config.yaml
gain_aug_db: 6
hop_length: 160
num_classes: 200
norm: "layernorm"
norm_position: "pre"
bias: "all"
qk_norm: true
loss: "cross_entropy"
magnitude_pruning: 0.3
lr_schedule: "wsd"
warmup_steps: 260
Rows from block 8 of a small sound classifier, named by matrix and row number. Rows with one number belong to one neuron. Each number is 128 + 32 x the weight over its row's rms, rounded and kept within 0 to 255. All counts start at 0.
After each neuron's rows are labels from the 100 clips, of 14976, where the neuron reaches its largest size: "strongest on" is what is common among them. Only what is clearly more common there than usual is listed. The data: songs of 200 made-up bird species, synthesised, often over outdoor noise. In brackets: how many of the 100, against the usual share in percent.
# gate: MLP gate (model.blocks.8.mlp.gate.weight, 512x192), inputs 0-191
# fc1: MLP up (model.blocks.8.mlp.fc1.weight, 512x192), inputs 0-191
# fc2: MLP down (model.blocks.8.mlp.fc2.weight, 192x512, transposed), outputs 0-191

gate.40 [ 69 164 128 128 128 123 123 143 107 142 104 141 127  97 128  86 143 128 128 125 110 168 160 106 166 121 128 110 127 128 128 205 147 163 128 105 177 181 128 128 109 112 178 127 177 128 128 128 107 128 175 147 162 128 170 129 128 166 128 128 102 154  82 155 128 116 152 128  87 128 128 123 110 157  98  49 202 162 131  53 180  98  95  67 158 208 117 128 128 142  91 194 105 127 155  99 128 104 128  97 139 128  46 114 128 105 111 129 114 144  72 104 108 140 128  83 128 128 128 110 128  97 183  83 102 122  98 191 149 128 125 186 107 158 112  73 128 121 172 163 160 132 128 128  76 128  55 120  83 104 139 106  68 186 117 117  92 128 128 128 170  78 137 128 119 168 102 145  71 128  33 128 128  68 128 144 128 128 128 150 162 210  56 128  86  86 133 117 167 151 175 128]
fc1.40 [128 139  54 185 128 121 128 128 178 139 128  71 176  94 151 100 119 137 128 198 187 148 108 128 193 128 128  96 111 175  38 128 149 174 175 128 164  80 128 170 128 156 128 128 128 110 116  52 148 132 128 111  79 188 128 208 128 131 128 128 197 141 136 128 128 128  85  77 128 128 109 106  77 114 128 114 177 114 128 140 177 112 128 128 128 128 128 128 160 119 128 162 128 128 178 110 125  96 118 114  93  81  98 117 189 150 128 108 128 128  88 128 128 109 109 123 128 174 101 152 128 211 128 126 128 159  98 131 117 138 101 128 128 128  80 128 140  85 129 128 124 128  81 148 105 128 128  88 172 149 128 153 128  92  59 128 128  81 154 140  98 128 128 141  82 128  99 128 211 142  57 128  98 109 192 128 128 128 154 139 184 128 128  66  75 160  85  77 212  70 105 175]
fc2.40 [155 157 128 149 128 128 128  73 116 156 143  74 128 128 128 101 122 149 128 128 128 222 128 198 128 180 128 183 170 138  36  75 119 160 124 128 128 138 138  82 128 128 165 101 128 128 189  67 161 113 110  69  95 203 133  93 127 144 126 128 186 156  83 130  58 134 215 128  98 142 115 128 163  90 128 195 145 128 154  32 153 110 163 128 120 122 176 116 103 122 128  66 128 128 128 104 128  89 128 128 128 166 128 116 178  76 128 128 128 210 128 195 180 120 128  75 143 134  80 128 128  89 190 128 128 150 128 128 172 154 128 128 178 128 128 128 152 128 128  94 131  76 118 167 129 125 128 149 128 137  47 130  54  99 167 151 128 102 112  85  97 122 101 163 128 117 128 128 128 123 128 142 128 128 110 125  99 111 156 128 205  95 128 128 128 128  93 185 128 128 128 107]
strongest on: downsweep (67 vs 26.2); dip (56 vs 15.9); first syllable: steady whistle (40 vs 16.5); first syllable: dip (38 vs 7.2)

gate.461 [124 182 128 241 146 168 128 170 169 143 128 134 128 160 122  88 104 134 100 122 128 155  86  73  74 173 129 147 141 128 160 132 131 178 127 104 152 164 128  86 157 134  47 128 128  92 125 119 164 124 128 126 116  93 155 128 127 115 114 114 125 128 154 128 128 125 128 101  70  94  96 170 135 128 138 179 112 169  71 128 128  90 130 151 195 165 128 128 128 128 129 124 128 107 143  62 179  69 171 161 150 152 128 155 130 128 168  98  98 122 128 128 128 188 142 119 160  98 196 191 154  97 128 107  68 130 150 171 194 175  96 128 166  95 112 128  96 134 128 128 148 187 113 130 126  90 130 168 128  91 136  91 116 137 120 171 135 128 129 181 128  19 123 144 128 170  68 147 138 128 128 129 157 177 202 107 128  82  36  68 128 147 104 138 128 107 163 148 152  85 128 128]
fc1.461 [128 112 128  43  59 128 183  83 128  76 181  28 128 109 164  99 157  98  99 128 181 128 168 136 136 138  92  72 128 190 128  91 128 125 111 164 157 200 133 128 118 118 123 128 162 128 172  87 110 128 167 128 216 128 128 137  80 128 154 113 128 187 128 128 177  77  70 162 154 171 112 128 161 122 128 105 187 122 166 143 119 109 128 128 106 128 128 149 128 166 133 161 126 174 128 158 128 101 134 128  76  99 128 148  94 128 144 201 191 120  85 147 128 114 197 115 115 128 128 128 126 158 161 100 197 119 123 128 109 143  97 140 128 130 168 131 128 128 128 110  96 128 128 123 103 111  99  47  63 161 128 160 120 128 102  89 104 128 113 128 126  98 122 134 104 128 143 120  97  83  88 149  77 145  76 216 120 199 173 143 154 110 189 128 128 175 163 148 133 121 136 133]
fc2.461 [ 66 128 186 182  65 128 109 147 159  57 128  89 128 102 128 131  86 145 128 114 160 128 120 143  99 128 140  92 147 183 179 128 128 223 149 122 128 161  91  67 137 128 132 128 128 151 128  96 128 128 154 128 119 128 133  74 120 108 122  97 128 163 128 112 130 162 156 103 146 152  93 179 145 162 168  93 174 128 143 128 138 132  65 128 128 123 143 164  85 177 128 210 128 150 128 155 102 128 128  95 138 188 225 128 109  85 158 128 128 128 111 161  38 128 150  75 128 108 174 107  77 128 128 155  94 118 150 128 121 108 111 128 148  37 103 168 128 122 176 108 150 128 164 128 128  81  75  66 103  80  65 128 128  70 156 124 128 128  99 198 128  89 167 140 150  68 151  85 128 109 115 137  65 134 134 197 119 162 118 155 129 134 128 119  80 154 121 128 145 149 128 101]
strongest on: harsh note (85 vs 19.1); first syllable: harsh note (84 vs 10.4); downsweep (83 vs 26.2)

gate.474 [121 160 128 130 162 198 128 139 188 128 128 169 128  79 170 116 158 128 148 143 166 153 128 169 128 142  96 128 182 191 128 128 128 155 137 137 155 117  49 115 106 128 128 112 128  56 126 114 128 128 128 112  71 131 128 128  84 128 134 128 117 114 128 128 149 107 161 130  63 128 136  96  58  88  96  45 128 135  42 128 140 128 128 128 128 125  94  41  82  91  98 158 150 128 175 113 128  86 123 181 126 128  70  40 128 150 128 137 111 208  70 172  95 169 140 123 181 128 128 145 106 150 128  63 128 128 128 128 181 127 160 170 128 139 128 128 128 144 128 128 131 204 128 128 116 152 121  92  81 162 194 116  78 129 128 193  95 169 183 128 104  66 121  85  94 159 128 128 108 128 128 103 130 128 205 128 129 158 128 128 134 129 137  50 107 145 181 122 128 128 143 128]
fc1.474 [167 120 121 128 108 128 123 157  99 128  91  51 140 187  97 153  99 128 128 122  26 128  85 145 118 114 117 128  97  77 128  77 176  76 118 128 121 128 179 122  79 102  63 180 128 146 196 111 128 119 151 128 173 114 128  58 128  95  89 145  95 100  81 114 128 185 178 128 128 128 113 116 186 185 200 125 125 128 129  68 125 128 184 114 128 116 133 166 191 162 128 128  87 118 129 143  52 128  87 119 128 128 153 128 190 133 112 128 104 128 119 128 148 122 152 126 127 112 181 128  93 100  47 181 128 120 142 218 126 164 101 128 128  43 128  94 114  95 130 128 128 129 128 128 159 177 197 128 128 122 108 128 113  99 194 170 152 178 128 128 146 147 128 130 162 156 131 106 147 128 141 161 128 160 138  85  79 106 106  96 128 129 128 154 128 188  83 154  94 128 128  89]
fc2.474 [128 128 170  76  85 114  94 128  87 171 123 128  93 119 128 162  69 158 124 134 128 128 189 128 164 187  91 140  78 128 128  88 128  57 102 123 204 106 166 161 128 128  56 148 187 110 113 137 128 101 123 190 138 128 164 128 151 128 128 128 107 164 134 128 128 128 128  62 169 128  50  93 128 116 112 110  71 128 128 209 121 128 128 124 178 128  87 178 131 151 151 128 128 128 128 157 172 128 128 152 128 128 128 178 128 184 128 206  92 128 136  46 101 149 128 166 128  27 128  88 126 128  97 166 128 166 128 128 128 128 197 128 101  79 167 131 119  66 158 154 162 128 115 128 172 128 128 159 174  70 144 128 141 128 153  64 127 116 124 128 121 177 111 149 128 122 128  66 128 147 153 128 154 126 128 128  52 107  53  76 131 128 136 121 193 151 128 128 128 128 109 107]
strongest on: downsweep (95 vs 26.2); dip (36 vs 15.9); first syllable: dip (35 vs 7.2); first syllable: upsweep (35 vs 14.5)

gate.488 [128 128 128 128 163 128 141 146  89 128  93 128 128  88 180 117 150 128 162  50 171  66 128 128  74 108 118  59 128 139 191 119 128 162 128 176 106 128 128 115 113 133 128 146 155 110 120 157 164 146 164 111 128 128 119 153 102 128 112  63 208 174  77 126 131  87 128 166 115 128 128 149 128 136 143 167 130 128  52 184 128 128  72  62  95 107 176 128  98 165 128 128 153 199 187 128 135 128 138 164 117 148 128  58  31 128 127 198 103 227 168 128 161 137 128 167 168 161  85  74  72 135  48  90 128 128 143  88 131  80 128 147 102 181 150  96 128 149 163  81 106 134 128 128 166 171 128 183 115 128 129 168 128 126 128 128 123  86 111 128 186 152  99 128 150 145 135 128  91 181 128 128 116 128  97 128 115 147 128 137  96 170 128 128  77 128 128 103 105 128  87 131]
fc1.488 [ 81 126  77 120 152 100 101 125 166 118 103 161  94 127  91 124 104 160 162 146  67 166  94 148 163 173 128 193  31 128  95 109 120 102 120  92 162 145 106 126 136 133 138  98 128 128 185 112  27 141 128 155 110 155 128 128 124 127 103 128  96 128 151 148  76 134 168 128 177 147 144  74 128 128 141 123  86 111 120 118 197  89 157 165 128 128 167 124  55 107 172 129 110 128 134  70  96 128 128 128 174 118 107 128 184 109 118 120 131 128  33 128 128 139 143  75 112 153 129 128 128 111 165 162 128 139 107 135 128 128 139 128 190  86 135 128 128 125 151 229 226 156 158 119 100 113 172 170 130  82 128  82  54 192 150 172  95 129 171 188  78  65  93 128 128 128 128 128 128 128 165 125 180 128 128 150 138 128  97 128 139 120 128 122 129 157 128 180 144  93 112 128]
fc2.488 [106  93 130 124 146 128 163 107 128 133 140 132 128  96  65 165 128  89 128 170  94 128 134 142 140 189 128 128  68 128 121 122  41 176 104 128 128 135 118 140  94  81 128  94 140 108 200 128  56 128 198 128 128 128 176 134 128 148 128 171 115 139 128 125 124 128 144  98 144 133 162  75 124  80 128  38 128 128 128  91 170 165 160 148 199 122 112 128 134 128 134 102 130 128 128 128 128 128 144  96 136 163  80 146 166 120  75 128 140  78  99 128  54 128 128 111 136 139 128 120 154 112 128  63 208 128 128 110 128 122 188 118 186  62 123 141 128 113 156 174 190 136 128  78  90 112 216 129 145 128 176 128  75 203 130 177 219 128 128 128  85 128 128 163 109 128  69 178 110 128 156 146 107 128 139 128 192 128 115  47 128  95 128 164 128 128 111 142 171 128 128 128]
strongest on: harsh note (94 vs 19.1); first syllable: upsweep (68 vs 14.5)

gate.248 [130 128 163 128  84 128 128 105 111 128 172 131 119  56 118 128 164 128 142 108 186 128 176 192 160 128 128  76 128 163 157 117 128 128 164 126 178 150 151 138 128 128 138  74 128 175 156 163 128 128  94 128 233 106 128 117  65 128 128 128 126 168 173 174 128  47 128 128  96  51  98 139 173 107 128  72 112 186 128 128  80 137 145  90 122 129  94 111 143 188 146  37 118 139 118  82 128 144 172  95  68 144 184 128 151 128 147 105 128 128 128 160 174  68 136 167 128 169 128 148 136 137 128 128 157 128 128  90 131 128 128 205 128 128 128 128 128 128 143 128 183 128 128 128 128 107 128 147 119 121  61 128  57  74 128 138 128  71  57  66 128 131 108 118 128 129 128  82 152 129 192 128  46 168 128 123 154  93 128 116 128 128 132 116 128 128 113 128 189 139  53  84]
fc1.248 [ 79 105 133 128 144 128 128 135 106 123  71  70 128 161 119 128 128 160 128 128 170 128 128 148 128 128 165 144 128 107 128 128 161 128 126 130 139 108  82  85 128 128 128 124 230 141 165  54  89 109 128  91  77 139 128 176  68 130 128  97 165 128  42 134  64 128 128 128  98 210 119 128  64 127 151 154 128  57 179  75 163 130 128 176 160 128 128  93 128 131 180 182 128 193 122 151 121 117 106 152 137 183 128 122  83 163 220 128  85 176 128 177  98 128 104 125 185 112 128 128 133 192 128 128 104 162 133 177 128 153 119 128 157 128 175 207 128 128 233 128 104 128 128  77 128 112 128 148 129  62 110 128 157 128 106 128 128 128 128 128 128 128 144  85 128 128 117 128 140 128 128 124 101 149 128 184 168 108 128 128  91 128  83  76  63  69 128 175 117 128 128 128]
fc2.248 [107 164 114  18 159  94  79  88  64 128 116 167 141  85 139  69 128 157 114 197 158  92 151 207 103 126 196 128 136 176 185 156 128 117 106  54  99 128 131 128 128 123 128 149 128 128  88 128 128 128 128 128 128 158 128 128 118 140  59  63 166 101 128 128 128 168  78 128 128 128 128 132 105  54 167  98  94 121 125 130 156 128 146 141 128 179  79  48 128 120 128 128 169 128 130  86 128 128 128 128 128  96 128 128 128 128 134 128 155 145 128 128 128 125 128 134 178 128  37 102 162 157 128 128  96 128 142 128  85 128 109 136  81 163 139 176 128 128 128  86 166 106 128 128 128 170 134  85 128 144 128 128  93 137 128  78 108  59 128 113 164 148 182 128 128 136 128 128 128 174 126 128 128  52  94 128 128 118 175 156 125 250 128 128 171 198 156 128 190  86 128 153]
strongest on: buzz (95 vs 16.9); first syllable: buzz (55 vs 11.8); first syllable: steady whistle (42 vs 16.5)

gate.155 [111  92 193 150 128 134 116  80  78 128 128 151 131  75  78  98 151 188  93 128 148 193 118 128 179 147 186 150 128 128 128 126 174 231  85 134 212  81 128 128 131 201 128 125 157  62 128 168 128 105 128 128  93 128 114 128 155 162 164 128 128 128 128 128  90  77 139  99  88 104 128  99 128 128 128 128 104  72 130 135  97 128  73 108 156 134 129 128 128 118 128 171 114 128 128 132 146  87 139 161 128 145  56 128 176 137 140 128 128 195 180 172  91 128  68 141 128 128  88 167 117 128 206 128 155 128  96 168 112 110 105 128 128 121  36  96 128 155 136  83  92  94 104  80 128 128 104 128 118 128 170  77 128 128  89 124 166 201 133  75 188 129 128  91  99 128 122 118 155 120 128 140 128 154 128 126 128  88 128 188 128 152 140  73 128 185 126  67 150  79 145 162]
fc1.155 [170 143 109 163  50 131 161 128 133 128 128 156 128 128 128 128  76 161 128 137 153 128  63 158 128 128  84 128  73 136 146 104 128 116  31 177  95  97 128  73 154 161 128  90 125 115 128 123 128 152 128 128  51 184 114 128 112 110 138 164  94 128 132 149 107 176 111 128 199  62 138 104  90 128 128 175 102 114 172 231 136 187  50 174 128  36 128 105 118 164 110  70 152 128 128 140 104 118 160 128 176 128 158 129 120 195 116 130 128 128 128 124 160 139  71 128 128 128 181 149  92 128  76 128 121  95 128 128 128 141  76 142 137 164 119 199 108 147 128 147 158 128 128 185 186 119 128 128 168  82  38  86 182 151 128 128 109 115 128 143  92 179 128 128 113 117 147 140 128 138 147  83 173 135 104 129 132 151  76 123 150 128 128 132 168 110 101 133 126 137  71  97]
fc2.155 [128  50 130 173 139  79 108 128 101 137 110 156 134 128 157 190 128 111  58 107  90 100 103 107 182 141 177 152 151 162 115 138 168 134 123 128 128 128  93 118 128 150  88 111 153 142  73 128 128 128 128 105 101  95 128 128 184  89 126 168  67  99  91 147 129 160  68 150 169 111 135 111 122  82  95 128 128 127  90 128 171 128 159 175 139  79 138 145 170 128  90  59 116 167  84 222 133 103 185 128  88 128 160 139 163 154  91 128 208  89 129  49 130 128  97 128 186 128 122 128 148 196 125 142 128 161 127 139 126 113 111 137 162 128 138 153 128 129  83 163 127  65 209 128 153  92 189 128 156 129  86 125 200 128 115  94 128 102 128 129 146 153  86 156 120 128 128 156 144 128 150 164  68 113 151 128 154 138 126 161 186 102  89 134 128 168 166  90 199 128 128 184]
strongest on: harsh note (53 vs 19.1); dip (50 vs 15.9)

gate.195 [164 148 141 125 161 157 128 104 122 128  84 137  65  59 100  99 128 124 128 117 154 128 125 141 105 115 123 107 108 170 171  94 128 165 184  70 184 128 164 111 128 173 128 173 143 128 141 127 159 143  90  87 128 107 190 128  91 128 115 134 145  83 128 165 128 115 176 128  66 111 141 124 137  94  78 128 156 124 138 128 163 130 107  73 128 128  56 148 128 180 136 140  89 160 190  65  65  65 112 166 125 128 148  85 138 136 128 150 128 208 128 116 142 109  94 167 128 142  92 128 132  72 132 141  58 168 153 109 128 144 136 123  87 113 103 123 180 142  93 199 153 105 128 148 109 122 128 128  97 154 115 160 139 138  57 100  57 149 131 147 118  61  80 157  95 100  98 212 128 147  51 160 121 119 119 187 176 128 166 121 108  80 128 151 113  82 190 128 128 128  91 106]
fc1.195 [128 113  94 119 126 128 117 128 153  90 187  83 128 159  96 174 146 108 128 154  89 125 149 112 128 184  89 146 128  63 127 128  74 128 138 162 128 133 136 168 140 101 103 128  96  82 193 101 136 122 143 194 123 199 128 128 128 128 128 170  66 128  66  71 180 128  97 132 128 128 146 128 128 143 171 126 114 128 147 178 110 139 146 110 161 128 159 128  86 100 128  51 154  99 132 128 189 203 169  59 113 128 133 203 167  82 128 152 128 119  80 170 112 157 120 128 128  94 128 128 143 124 175 107 122 124  94  91 130 128 128 107 121 164 157 128  94 119 149 114 109 128 153 128  79 128 158 163 159 146 133 167  64 128 172 165 195 128  87 134 128 179 199 167 128 188 103  45 125  81 112  75  87 128 117  95 109 128 176 104 105 182 128 102 162 128  76  75  68 128 128 128]
fc2.195 [147 128 128 128  83 141 128 138 112 128 127  44 158 165 102 128 223 164 128 194 128 104 128 105 128 112 155 128 128 102 160 184 111 109  68 171  91  91  99 128 128 128 119 127  60 121  72  57  56 140 180 161 116 146  78 128 124 116 128 188 101  81  87  70 147 128 116  94 172 195 128 128 128 128 177 183  93 147 147 128 128 110 182 128 128 128 149  84 123  80 132  73 128  96 110 156 199 152 185 110 102 128 113 151 130 122 130 170 115 153 147 128 122 157  98 136 130 106  66 177 128 128 159 128 130 115 128  86 149 128 117 177 165 107 193 128 128 104 154 128 201 166 150 119  48 131  93 164 163 128 125 128 162 146 166 128 153 154 115 139 192 128 204 130 168 159 132 142 128 122 155 110  79 136  73 128 102 128 128 166 128 186  65 128 134 150 145 128 128 144 128 128]
strongest on: harsh note (100 vs 19.1); first syllable: warble (56 vs 9.4)

gate.326 [128 128 128 188  71  97 128 152 128 128 128 128 108  96 149 128 132 128 123 111 146 128 153 128 117 128 187 128 128  94 117 128 115 128 162  58 140 128 139 114 128 128 113  89 170 108 155 102  99  94 134 116 177 151 142 113 128 165  84  58 205 128  98 128 128 123  81 128  58 235 116 128 146 140 117  89 230  99 138 128 128  72 128 130 175 128 214 166 104 144 156 128  75 139  76 140 128  64  77 128 128 156 177 131 120 128 211 186 126 128 128 128 128 127 128 158 128 117 190  73 172 101 128 127 100  71 128 155 159 126 128 128 128  77 143 156 143 128 172 118  76 128 123 128 121 103 128 134 128  79 128 160 128 166 145 128 111 170 137 129 110  90 114 128 195 103 128 115 108 109 128  79 128 163 146 128 128  51 128 111 207 130  94 103 109 116 170 207 150 170 128 189]
fc1.326 [128 128 118 128 128 121 128 128 128 128 128  93 128  95 124 100 115  88 128 160 163  80 161  68 132 118 186 126 160 126 128 164 164 145 128  88  83  63 128 118 162 128 132 148 154 128  56  99 128 128 148 115 128  42 121  86 128 209 128  75  95 128 128 107 128 128 128 128 128 109 118 128 104 116 128 171  90 128 140 152 135  89 128 148 128 127 128 188  83  92  95 113 160 128 128 153 192  84  83 174 128 144 167 168 128  70 171 114 168 128 170 128 152  82 128 218 140 128 128 128 139  84 180 101 128 130 128 157  91  98 128 101 135 111 142 128 118  88 128  98 128 128 156  68 128 187 157 107 149 109 106 128 143 128  66  86 113  88 122  64 138  82 149  57 111 128 157 128 128 143 125 180 148 128 144 128 128  71 118 128 154 136 128 128 120 193  92 104 149  66 178 255]
fc2.326 [170 147 169 128 114  93 128  94  47  98 137 107 128 177 121 128 128 130 113 103 151 128 134  27 188  84 128 128 111 128 180 128 160  95 128 121 154 128  74 156 128  60 133  85 129 128  52 140 127 139 117 128 168  80 125 128 128 139 156 150 107  65 174 134 128 128 128 128 191 169 133 132 121 170 145 153 171  90 189 128 164 128  91  86  90 128 138 137  73 155 122 177 130 117 128 101 128 140 128 128 110 128 144 118  87  53 183 128 157 128 128 142 128 128 128 175  91 149 141 220 128  90 166 136  74 128 128 160  79 153 169  83 116 112 206 128 125 190 177 128 128 128 173 102 128 190 128 133  53  86 128 122 116 116  84 128 167 182 169 186 108 111 136 138 144 158 128  48 128  92 120 151  92  96 119  66 128 131 128 128 141 128 128 128 128  50 128 128 128 131 141 128]
strongest on: downsweep (53 vs 26.2); arch (39 vs 18.9); first syllable: downsweep (38 vs 16.4); first syllable: arch (29 vs 8.2)

gate.137 [162 172 123 140 159 128 147 128 160 128 181 182 128 128 128 186  91  88 128 103 130 128  51 128 128 128 194 128 164 202 116  77  97 128 128 133 128 142 137 128 125 117  89 128 118 111 129 119 105 104 128 184 105 156  61 134 128 150 126  96  88 122 167  91  97  69 128 136  72 128 106 197 128  97 128 158 108 126  51 150  95 175 160 136  77 128 150 128 128  60 185 104 142 171 128 142 128  64  78 128 161 101 141 128 128 128  80 136 106 128 146 130 128 186 180 151 112 150 128  92 163 128 128 128 114  51  82  82 177 128 128 189 126 128 128 122 170 128  53 126 144  98 172 169 145 116  68 130 111 153 214 166 122 128 128 128 154 128 170 128 119 130 166  78 128  47  99 128  35 128 128 120 152 128 174 144 157 145 128 101 145 128 108  82 128 163 128 151 120  84  99 106]
fc1.137 [ 79 128 128 168 145 100 141 146 134 174 128 128 115  77 128 133 190 184 128 164  43 128 161 115 159 128 121  97  93  95 110 128 198 128  64  54 115 128 115 172 128 125 142 128 128 180 111 122 128 128 128 128 148 104 123 138 166  61 164 172 169 128 188 128 147 119 122 176 104 110 107 124 128 135 153  88 137 128 128  71  80  95 140 122 147 194 128 128 128 134 122 168  62 134  78  89 128 128 148 128  96  88 107 172 141  72 128  76 129 128 158  94  97 108 103 100 128 128 139 128 128 127 128 157 181 128  60 190  71 128  80 118 128 193 184  64  50 184 144 132 105 145  97 126  78 142 106 183 122 130 129 157 178 121 128 160 129 169 141  68  72 128  99 155  84 137 128 128 123 163 128  84 172  96 141 152 128  66 103 108 109 104 102 186 128 152 135 158 181 128 128 142]
fc2.137 [149  96 140 160 153  75 211 108  82 156  80 157 128  92 172  80 173 149 103 127  91  97 125 149 128 181 128  99  72  83 153 128 128  84 128  74 128 116 128 128 128 176 140 128 129 154 128 106 179 153 138 170 110 160 128  84 201  86 128 161 111  67 128 149 120 188 128 204  80  70  97  91 158  65 128 148 140 115 128 128 130 150 127 139  84 128 163 157 105 139 128 128 128 128 111 128 166 164  98 104 217 128 108 164 133  77 126 128 160 128 130 138  62 160  60 103 128 128 175 128  93 198 159 128 166 145 169 121 128 112 134 128 134 128 187  52 151 128 164 151 129 128 138 128  86  98 153 108 128  91 160 100 183 128 165 153 126 128 128  55 128 162 141 153 105 168 128 120 122 154 133  89 135 128  43 128 128  94  81 128 128  78 104 143 127 148 152 104 128 167 135  60]
strongest on: downsweep (96 vs 26.2); high song (79 vs 24); buzz (75 vs 16.9); first syllable: buzz (74 vs 11.8)

gate.147 [128 174 128 128 128 128 182 128 152 116 104 171 128 136 110 128 128 166  96 136  83 101  57 128  75 114 161 125 130 150 128 128 128 153 128  69 128 148 155 128 104 145  70 128 134 132 128  90 128  84 133 148 107 134  94 161 128 128 134 165 116 118 232 128 128 109 128 195  91 128  91 128 144  96 128  97 154 118 128 128 128 128 128 116  51 128 133 128 184 111 151 128 128 128 107  96 157 128 128 107 162  48 128 103 220 103  17 112  68 137 100 152 128 180  73 113 137 127 128 106 141  88 128 128 128 111  55 100 162 116  73 180 128 128 165 116 136 139 112 128 193 154 128 138  88 187 153 172  31 128 190 136 128 106 108 208  90 128 128 150  48 122 141 109 112  66 128 128 101 157  97 128 187 135 182 198 133 114 128 128 145 128 135 128 164 128 127 128 128 128 100 128]
fc1.147 [128 104 116 192 147 128 109 184 128 161 108 128 107 164 128 159 163  85 145 141  57 128 128 128 128 128 185  95 190 128 128  87 128 111 146 107 137 170 128 148 117 135 128 121 107 184 128 116 165 131 108 128 161 128 142 172 128  73 175 111 167  51 190 128 128  40 122 106  73 108 125 157 148  72 137 180 128 124  83  85  61 128 167  98 156 208 128 128 173  93 114 115 128  79  61 124  96  85 128 147 103 128 173 130 194 128 116 120 128 113 154 128 101 113 125 128 128 177 128 147 156 138 128 122 121 139  84 128 128 105 188 102 108 136 128 134 128 179 128 128 107  96 122 202 104 128  98 204 114 129 144 157 158 168 128 128 139 165 192 128 128 148 172  44 106 158 128 148 128 128 101 106 120 107 162 147 204  58 128  67 101 142  82 105 125  75 114 178 166 128 128 128]
fc2.147 [126 122 126 128 110  63 178  98  99 155 128 128 117 128 101 120 157  74 128  92  69  96 108 128  99 203 160 110 150  87 128 128 119 169 160 185 152 132 128  98  90 162 119 147  72 154  79 110 201 107 152 124 170 118 104 107 156 128 148 152 130 128 164 129  90 114 136 173  96  65 128 140 176  71 120 159 139 135 128 175 108 115 128 128 128  73 138 151 120 131 132 157 128  90 128  41 130 133 130 128 128 154 123 234 128 128 128  55 128 128  99 128 118 141 128 128 145 105 229 128  91 181 184 128 161 128 131 192 201  84 117 166 128 112  95 128  90 104 113 128 108  92  77 143 117 122 128 128 146 131 167  81 152 128 129  67 180 128 136 114 162 171 116 128 128 128 162 128 125 112 163  77 195 103 140 107  87  91  94 154  92  86 155 105 113 188 125 163 164 169 127  72]
strongest on: downsweep (95 vs 26.2); pitch: middle (70 vs 34.3); dip (59 vs 15.9); first syllable: dip (59 vs 7.2)

gate.143 [140 128 134 128 128 130 136 128 152 164 156  80 108 107  75 180 176 128 154 128  79 184 165 119 159 124 128  97 135  84 127 122 108 128 112  54 125 128 128 128 172 140 114 199 128 145 159 119 128 147 128 169 128 170  93 133 128 128 128 128 144 128 128 141 128 128 105  79  96 102 158 128 126 105 158 167  61  82 121 155 133 180 128 121  70 189 163 163 128 139  89  85 128 128 152  79 112 137 208 128  89 127  96 128 159 148 128 193 167 128  83  49 128 118  35  95  98 113 103 144 152  96 177 155  63 128 128 114 121  60 104 129 184 128  75 108 128 128  72 128 101 128 153 128  37 128 128 195 110 164 123 141  94 164 171 168 107 117 129 149 111 128  97 177 151 121 171  99 128 127  56  99 118  70 174 128 128 147 181 128 128 128 135 128 110 132 128 128 128 128  23 116]
fc1.143 [ 79 128 192 128 115 128  91 151 119 128 128 156 170 128 169  30 134 175 128 101 128 128  69  52 137 112 166  88 114 179 159 128 200 163 181 128 120 157 128 128 128 128 131  74 128 102  42 128 182 128 126 130  82 102 133 160 158 128  96 166 134  99 105 128 128 114 144 149 161 158  53  79 128 180 117 123 128 128 156 120 128 128 145 128 210 128  66 105 154 128 128 187 113 201 128 128 154  97 115 188 203 128 125  77 104 110 111  89 128  85 195 128 128 161 146 174 128 126 142 134 118 128 101 111 157 128 128 173 128 128 116 103  45 128 169 145 117  69 207 161 193 145  88 125 128 137 179 128 136 107 128 112 128 126 128 128 113 161 128  83 128  71 128  88 128 103 128 128 150 128 128 128 132 182 128 110 114 128 100 128 128 128 128 128 207 120 206 140 128 111 128 128]
fc2.143 [128 131 128  96 148 151  92 178  90  97 121 128 128  72  67 128 156 200 116 128 128 130 128 174 128  92 128 128 128  82 128 191 149 128 128 128 138 115 158 144 183 128 231 128 128  81  40 177 140 127  75 128  89  38 150 128  89 140 128 126  91 147 128 109 233 156 128 142 161 128 148 104 128 128 196 128 209  82 128 123 143 128 131 128 218  84 119  63 130 109 128 127 182 176 101 126 128 105 133 128 156 206  53 158 128  88 128 128  90 128 128 109 108 170 128 101 116 128 167 106 128 132 140 128  89 160 136 128 160 128 128 128  52  96 101  98 128 153 124 128 143 143 128 128 174 128 144 128  78 111 128 120 159 102  85 128 128 128 110 124 106 128 128 128 137 191 128  81 113 171 137 128 128 159 127 128 163 107 128 166 222 128 128 128 183 138 175 133  94 128 127 128]
strongest on: buzz (57 vs 16.9); first syllable: buzz (56 vs 11.8)